config.toml
encoder_depths = [3, 3, 3]
encoder_kernel_size = 3
kl_weight = 0.001
init = "trunc_normal_002"
lr = 0.0035
final_lr_fraction = 0.05
Rows from block 8 of the encoder, named by matrix and row number. Each number is 128 + 24 x the weight over its row's rms, rounded and kept within 0 to 255. All counts start at 0. Numbers have three digits each. After the name is the row's rms in percent of the matrix's.
# convs0: reduce pointwise conv (encoder.blocks.8.convs.0.weight, 144x576x1x1), inputs 432-575
convs0.34 105:175114135119157096126141161145136111190122137145159130144120133122166143117163129125130146100121115138139145163162148209124156123160155189111113138153147107106117179111153131191088118126125117124138152142114152153122118104165144157202110189167156151142127116140159094079140183141172179150128120130135131128110171152125122126160131122151124117146121151133119155111146120167178107122136126155112155140162127117116128140106112128134099
convs0.35 092:175161192109143161181143160138070170145144131105121165131137138137142137180160139194149119172137128130123152134123133141175135119139145133164141170131125162133103148172124124124137129151146185151145140117122134144135117134099130119112150136156102128109149136123154138163123152120120124176119191114163130151124125151114143112125161146110123162104138156135192117127144165137140195132139137145153119129181158152118174178148124128146142
convs0.36 101:147150144109151110149135139121115179149110086135114183141148125181135124133152127181145113186152146148096134158098102130170125155128138141133110150123137147143131145137128175124143158121128148166123145143182131139142144143131131126131162131153129150137147147135149145116114137190119126081157136113151131170139126136132149155144153150129119137111130135135140105067130149138131175152177117123167118132143127125146159133157141150151127
convs0.37 086:157144128121159115141139123104161174183107070139129181125133130168146119135164121170135119211135127143085145188113080137165124135135110148122057145128156120126162132133136174135139139104119148150120142169199155098137168146144133143149170118143144146142135135134127131134117135155118144102114139125151128133152130139111132137133149133149117137125122160140142087080115139125138170170144097135133136142125121122180153116138139130127136
convs0.38 102:096102111106099070099117121107116097101107120113115102130167106144107101098098152089146103098176138093108093135092112099094115125101088165116116109103104108122116112153093144126078119084107109117063102147124099115091108088099119101100108113101101137103140124096117106149104103156113109126148116101114140140133120110129165148126104161094113109146122121105128106107102109095135117094116104094113114115103100097115098082121159118144121
convs0.39 106:167129110105136105132118125084147141127107101169124137207115132164157142130132158137130117165111111082083144134146140117139102094129095190131104128134138131090180141119104143162126086148104157120114153121173154162118167128141099125109152140128143147143102122142096137138104158102131105149128148123151153128110128159125126115106126128106111132201132179134107090119110123111156165156114079107127101125137161154164133074106146110119127
convs0.40 092:094112110122101091109120099108110100067122135108110110117170100141108101106100167093141096093184130103110089131094103111097115122096093170120139116104104129113118102141090133124101117093112124121064092165132099109087101089097123095121114098112096137101138113102117120125096101161109105101132116109122137122134124108117171145126103169090128110143132095113108119102111120098119112094113102096124113125089100094121109088120161116141135
convs0.41 089:087112139083099102112121137113115102095108106106119092151146102143098132101097130109170103083148144114109098089118121097101111138098092125133100114142093131154094100160092087099104140110112128115124120118079115097103100102103115090081087098093102133096141143116141104126105083109115088163164109130118135162123120111149148141148114151086115132142119105101124112142105113103117108094143106091115100117140153148093113106145128148161074
convs0.42 107:164125123114143106123107146113158130145108106134105127218098133177143134129131177124155127158090095088105144138121147110118098106121128173106110119124169121070192137105102147163115094181112127128084122129182158128112154108115090120117147127136108129116107107147114142171119152140115114157130148139122157140103124158123119127118117122118121123180121212138122109094112130106167170135117093112123095118163166162172120052101146104124125
convs0.43 095:138151115125135079148106138123077173120126139126116138120132124189131117123151122152143128154132105116123188118130124142168186125130151138129155135136110123121110130131129141137161123101128130143100123140124132181134118131108130132117140157158115148108138159134144109126108129181140138099226145126134124156114119133119135142122142141115128136242119124098117124102146146140109196120131138114173149118170112112136130134123092115109110
convs0.44 089:093103106109098088098115095105118096082110119118114107133168104141108103102099154087139100095179138102110090134094097096091115122100084169121115111108106120125122107145094141124082120094112115119061097154132098113087110086099119100101109101108104138107139122099117112130101103159116102103133115102121137130138120095124167145131102164095117108139129097112120110111110116095128113097113104099106111113084112096122096087120162118136131
convs0.45 112:161109122153132141127115134148164124107115118166158126155103166124165161122159108131104158134103147156147134124185146126129168139164135131146110116155205112147183173113112161171117157225132128137145181137138151160115169115169157161122126152136164140165109146142152102124157164130158134155114128143139123150163147164153104149139121106146116156125137152138134120158141123114154095133142148163106156143148160141162119161141119142115152
convs0.46 113:163137116176136108147163145131125145175158179150128143108166128153139119122135138142123107129170150128151128136150150153131141139148149218148181125135148137125170113110133133170110126110122129131108099169140114193143142133138142143177130160157128144133140089114124151120101160188126155087110086125126137132101118097143167175132145161129161144088131158131134157108158119140125087132121123146138143148107110122140125113136154112165129
convs0.47 081:097117142093103125125127127125138095074122126113136090129158115144103151123103134112140114079159164149119097105129149094096127159108099115152120115146109139166089114173095102111103156097123145119120145116075127124098092096116128092074085111094118135099155153116145096138117094112133096150159125133127137160136118109155157156155115158083116141145127098124129112167098117105124127088159121107113120116100145138084116116164136165169084
convs0.48 085:129115139181116154136084091111182099061141162145157115118173123135128153122121134113110112110178163174138124157170158148107123173121120161157147131143182125153164127128126140119127162104118124124110107142101154154122129120153133131158119130133146151142170147147151107109115141094136133130090115133121137114156132156157166140161131162125134163113118062119059144139133100117116113127159120174105138161128119112126109137158136161128117
convs0.49 105:161147196148147227155105150148096174185151131135117137111115134183130123137146127157179140145115124123152160102145144146160143143145176144137161138126164133111120142127159128117156122119151154124177130124142134141151143143144109153151150169146139153137127116141129121105141121144125153126183135115161115097102121207102113122119151114155113138188136126130139154139159147156121203155141151148202140123158102125123151135132148148185140
convs0.50 085:114143146154126117156120104116160150078145171114126133102177114148101127135114144134127084141179162140127108174108124139130109169109127173156166122130144143148143112157119155125149159074116135129067087185132134132135129137106140109162138124147102155117175145120143132119092114158103136115139126131169135133146127141152176194152133174116151148150137097134093149110121134134121116130164110141166130171104099083136130126164152151152138
convs0.51 123:110128148092182053153066055139097150113126107117121116144122143107145156110148119156201133119119102106129153148130130140129153121156158180143102130143132127130150172158128121129073131118130128129119140147132127145115128100127114116135130145125123136125150127173180121082134144096148151120118131118126123179122126130088128106141151129132126142122132228143144113079124143120112141115135125131093138104241122128120146148134073124076128
convs0.52 111:143134139115152124138147136130083189129099109154119164159145122179138128117148124175158129164148139145123133131111072114158128142123137160124132139139117129149138189131117147141124147159121129142124186127178131195133151128138148116120140160153148142132126151131144123122119128208112113071185128114158140152124130121138148147138135152119111131096115114123126150067136139113131180146135116124172126137135183133132139131131155137167143
convs0.53 082:174132123151162162148130123156137167204133143140124175120102137125158146145173133164116146217097120157144141118138155134158133118151160161119149140135150131113196149114157171144116134154127142151139150129179170161137187134148129153156177161159149139152116126155133131145146166175132136097084122132172121119117133141114104110112140105158129122121134152120145160112133147127143136155123131147110121131133127134177146131117122120089145
convs0.54 120:143166119168163140156128124144126171157151192127100155105127134149125100138161141169135145159128114108148159110106150171149151121151176179133177145114134145095115142099150139146147101119154155163125129146148107153150124138138131149178151148173132147126121098149108133156145131206125183071136116129162128107088119097114127152113155126147153131160137132113148166106157160162111153142120150115165165129094104123131155114118161116151127
convs0.55 124:157097141190120133090134125126117098147129186147139094141127151138146135087143120080165132110125123100146126132161154180107128144159120178106184094104098127097155142090159137166093112110118095115103123122113140138114169111153105152195113171163147147148124115126133124125138164127153176119125115135122125095098148156111126125135116123147134107157140129158135141142179095106143109115110122142132144149143065123119106102111148117135140
convs0.56 099:091101113111095082100113116113107095097112131109114101126158105141106104097098148085148108092170127097114093129090122100091117123099088156114124111105097111119115112153088137123078119080111103114063107147114097119086109084101120097097106113100103140102134127098114097168109100158117110132143125098119136132132122110122157141122102154089115108144122123098141104118109107092126117086114110091107118117105095094113095085118155116143118
convs0.57 109:164140153106155124157140153110089169153103105128120162153158139184153137136165143190160113147162142144095134137113096141161140141140141158141122155122135166144126176149131170137136149118131155155128155130140137168137128133128138130137135154163132130134150163127149133112116144177123123112206143105155140180140135157135163149137160165122113146119130140148144129078132150142150194140154114140159122126157130149133167137149148139153129
convs0.58 109:173137144107164145168146160111097176126123115136126164154159145137156156159167152186167126162160151124100133122150114119162143125155137169159129156133118151157137198163126150140120138126142179143135169103107144180140148131126135128110137167149135122139133167128154127118129167150131118142170143112174143177119128144148166124144155169114116152106128140136140128109152139128170195150131125161132129115193162160125166146136136138164131
convs0.59 094:164120155133137157124128155147156124199115141154166167149120136136156144121159106146114149181122131145157155159168171163142151133153109172128133122146165116132186173129144150166108137152122117130137174102171165173127176123163134157161147178157159133157133140133156110143146170149161170175133126135144124150134146168144120138154141122144128135126118164130156149164162131134161123135135115157122141145151150126183125147127113139130108
convs0.60 096:144145144112163100142136141109129180189106070138116180121143132171139122136168120176143116211144136139072140155102104116167113143135134146127079147122147130138151154142131164132134146114124148158128138150221136118141162147137131128143165135156139152139139141152129134123118133190116141074135143125155127141140129121114144145128146144143111127120130147132145098069119142122144178173148107123157122131132131124169154118143145141145134
convs0.61 078:104097144140103113099125099116101093094123125119128097125172109137112101121103147100187101110175119084117102109109105118091119124111100167110124105098077113097122106136099117124091101133114119107078094168105101110097120082106118106129110113117103113105135119122124119122106119131124110115137112111106134101115124176098176137151107175098126106145121131113102121120111104095110110099109114091128122123114104107121106092108147121163174
convs0.62 085:182150154123164097165143202131052157206140106115118151113101140107128135149154117167158152139099095107125155136145147144155152103146156150149145174130129134106095178152140120127119108130149156138178151121124127150137113115128129135127134182151124135116139117131142108092153165146125170151099132116171116123117131139103102099108157104129122152109130148107148140106145151149160129128129148188147155118205132117106158155130103114103091
convs0.63 073:176133150110177122163132148138084189167147112139131166124147140139142118166171129184143124144153142128109192121152179143195136142153118159151128154128134143147118128163168153124108142124162177145134133102117141167162133163146123151148146165154143134138167136120163121129132163142126134138119149109176124158111132160127149115142161151152112153120125143131159137127148149152123169161153143152151119110172135125133175141148136147129112
convs0.64 101:097107115112102077105115113106112097102114121112112108118176106142108101106099158091146099096186131101107094135091110102094115125103092167121125109104105119123118109160095143123086121074107117115062097153122099107093108092097115101104111109100099142103144123098120107133101100156109107118136117105121137137135123106125173145127104166096118112137126121107127107103101111098131112099117104096120111117096083094118104088125159119142116
convs0.65 137:161123123071143163138168147101129137125108112120115145038127124081130130153129084155097118130127113197110123118147161111129111135139136089148122139108122143178117149172126125123139158124107132124202134128118117126128120130113129128073132141104122094125149161106131099148107121096087118142107111116158100113151123102112123130128136125123114122111108141118146112134107132136139133129146115132104101144090163106115135207167116155100124
convs0.66 095:097125108143115091130126075121126115070148157109109120107177099129110098110105168105128090111186143110119106143091102130115111131093114172121156126106136139109124107128109135128116120090113152128059088179144099116116108117104141107146121103120099146106141096102114125116092104162096129081122106126128138112136130106121176157124106170104141119136141043126091138107116127122117085111115115097130127142070097090136120079124165118151138
convs0.67 109:092103117114097078100113124113108097099116135110112099119162105139107104099098151085148108094171126099115096130089121103093118126099088155116130108104097109120114113150090137124074121076111104114063107145116098120087111087103121099100104117097105144102136129095115097159109100158115113131146126099117138136132123114123159145119103156090117109145121127100138105115108106093128116088117109091117121117107087095113095083121152118145110
convs0.68 065:103114128093101134125133121110125106062103136134142093129167116152115153120103136115140101091173175163111089121133146095106123163110093116145123111150113151172113136160083112121115162123112142123125153110089128136098115100128133089065090122100137145121145156127141110136104097119140098157176131141131137166139123111156170159161118173071126142147132099124127118153110123094142147099147104108125118127105167146097114120158145168179098
convs0.69 114:142110097085099134108113092119100120116095111150111113141096117140147143103105119112129139142092107106111099094138099088102096095100098086106096105135097117104148146091093120131110118127094108109146165081120142128099154103143124099079114132099147138154080111143088108125132125120112086094137104133104116107107120106099098103092106099097114117150138101107109128134109117098126129126091106105116104127089132141139103109088126108133114
convs0.70 099:110102145107114161107144091133116115079108143134123102119132115133105122137104119103113120105130139169124074132112187085083115117110130124143139109132112148168120128116104093119130154136119119112170139124142119147103111102115144098063110119093128124128123145122113102172113092122107083126122156119134129098173120078129137154124106143102125113121128131149146139164099122095142150107106123100101098132075202101114113150149130140093169
convs0.71 105:095119103129105089117122113116115108081134146108106109111172097143106100103099166097133094102180128103114087132083110116104110129092103167120150114103103131111119103139092134125109119080107125119065094162131096112101102104099128094130117100113097141098136120101112123124094100159099112102145108117113139125131127113118173150118101168091140111147134094117108129104108118109118116098118107089132115132084091091121112082122155119145124
convs0.72 106:143167131174155148163119123145097168144165187122103154107124144147135112135148142164142150163128108097164138091110156163147141120149170169148186143109132140093127140109143147141137102109155155156112137146148099146152140145136124138176161145159130145126116096150100145152152127200118178071141119124159124104091123113108124142105158124142146138152141115118151164120163151149117165139118159120184160127103094127137154122118158118162119
convs0.73 101:154155105139167137151136116126107187167126106162112177125115138154157134136163130180115144177120118123117146136123102133178128129139136132132147157117133144109143163111147171144151133118133149170125174108184135161163162164162132151154167153158165143161115111140118141131141148193122137075132128122154119129119130116115114139114157113156130135118142148113148135086138152150141151178136130142175133127124124124156161125129135124129111
convs0.74 063:100117136096102130137132125110133099063118137119143082128153123138108154130108143126135110064161159149107087116131145096096128154110103117156123119143117149166090127168085110118110156114123164129125162093074120131096089096119131082058075116108128134108147158112139094139114100112137097149157129140142135159139120111146155147157131160069125166140131103128132113163109122105135134089152113117125123122114154145081136126160140167174085
convs0.75 103:101101093119099090101143104104143088110094112119112105152159101145109098099104120101150100099167130112105098155107114095092103134101075162109129111110107114111114106126092131119087119081100109127101128147105096131089106091119122099102101113103118127108122099101117099135101104161123083130133091115108133128121120107128157143145106155088109107159109119108130114128102106094121089092120099096085102119094090101105108097116149131143129
convs0.76 101:096106146122102084102115131103089103120107129115113104130159110152104100097102152095169101103165113084112103115097123115101112120105090160105124108099083104104113103158101128116082114071105101108067099153103100114099113101106106108120108119103106131107131122098114108146104107152113116159152133096093136134119123147109158131120109154101112103151111138089152105113119110101116141101115100101135117113123058097105104074116157120166120
convs0.77 112:150165130168138132163130137137165157175153153141152140138129142171141145143145125162108141155128135123143163151143108172142162132144152197151155152132173145103122144098144143168147116113157152177137125143173126158154129146137129153185149153181135134139137108127134141117145167187144167089109115132152126128110136096131131171121152127146155156130131169130155162099146149151125102150139149176149157134122144125129151133139157122127128
convs0.78 106:169150152113156140164129143102136170130132093156126164126148146154167139157166135179118124158151145129078159110171130128178147136147122149162102153125142166137144170167146162151153132140144183164153150105141124168152149158147131155126151150144161138167142147123133117111127160139134138148181166115169133162129127147126151128132162154134113165156138129133137106125141160144137194169152124173164136111151165136147176143152140144164127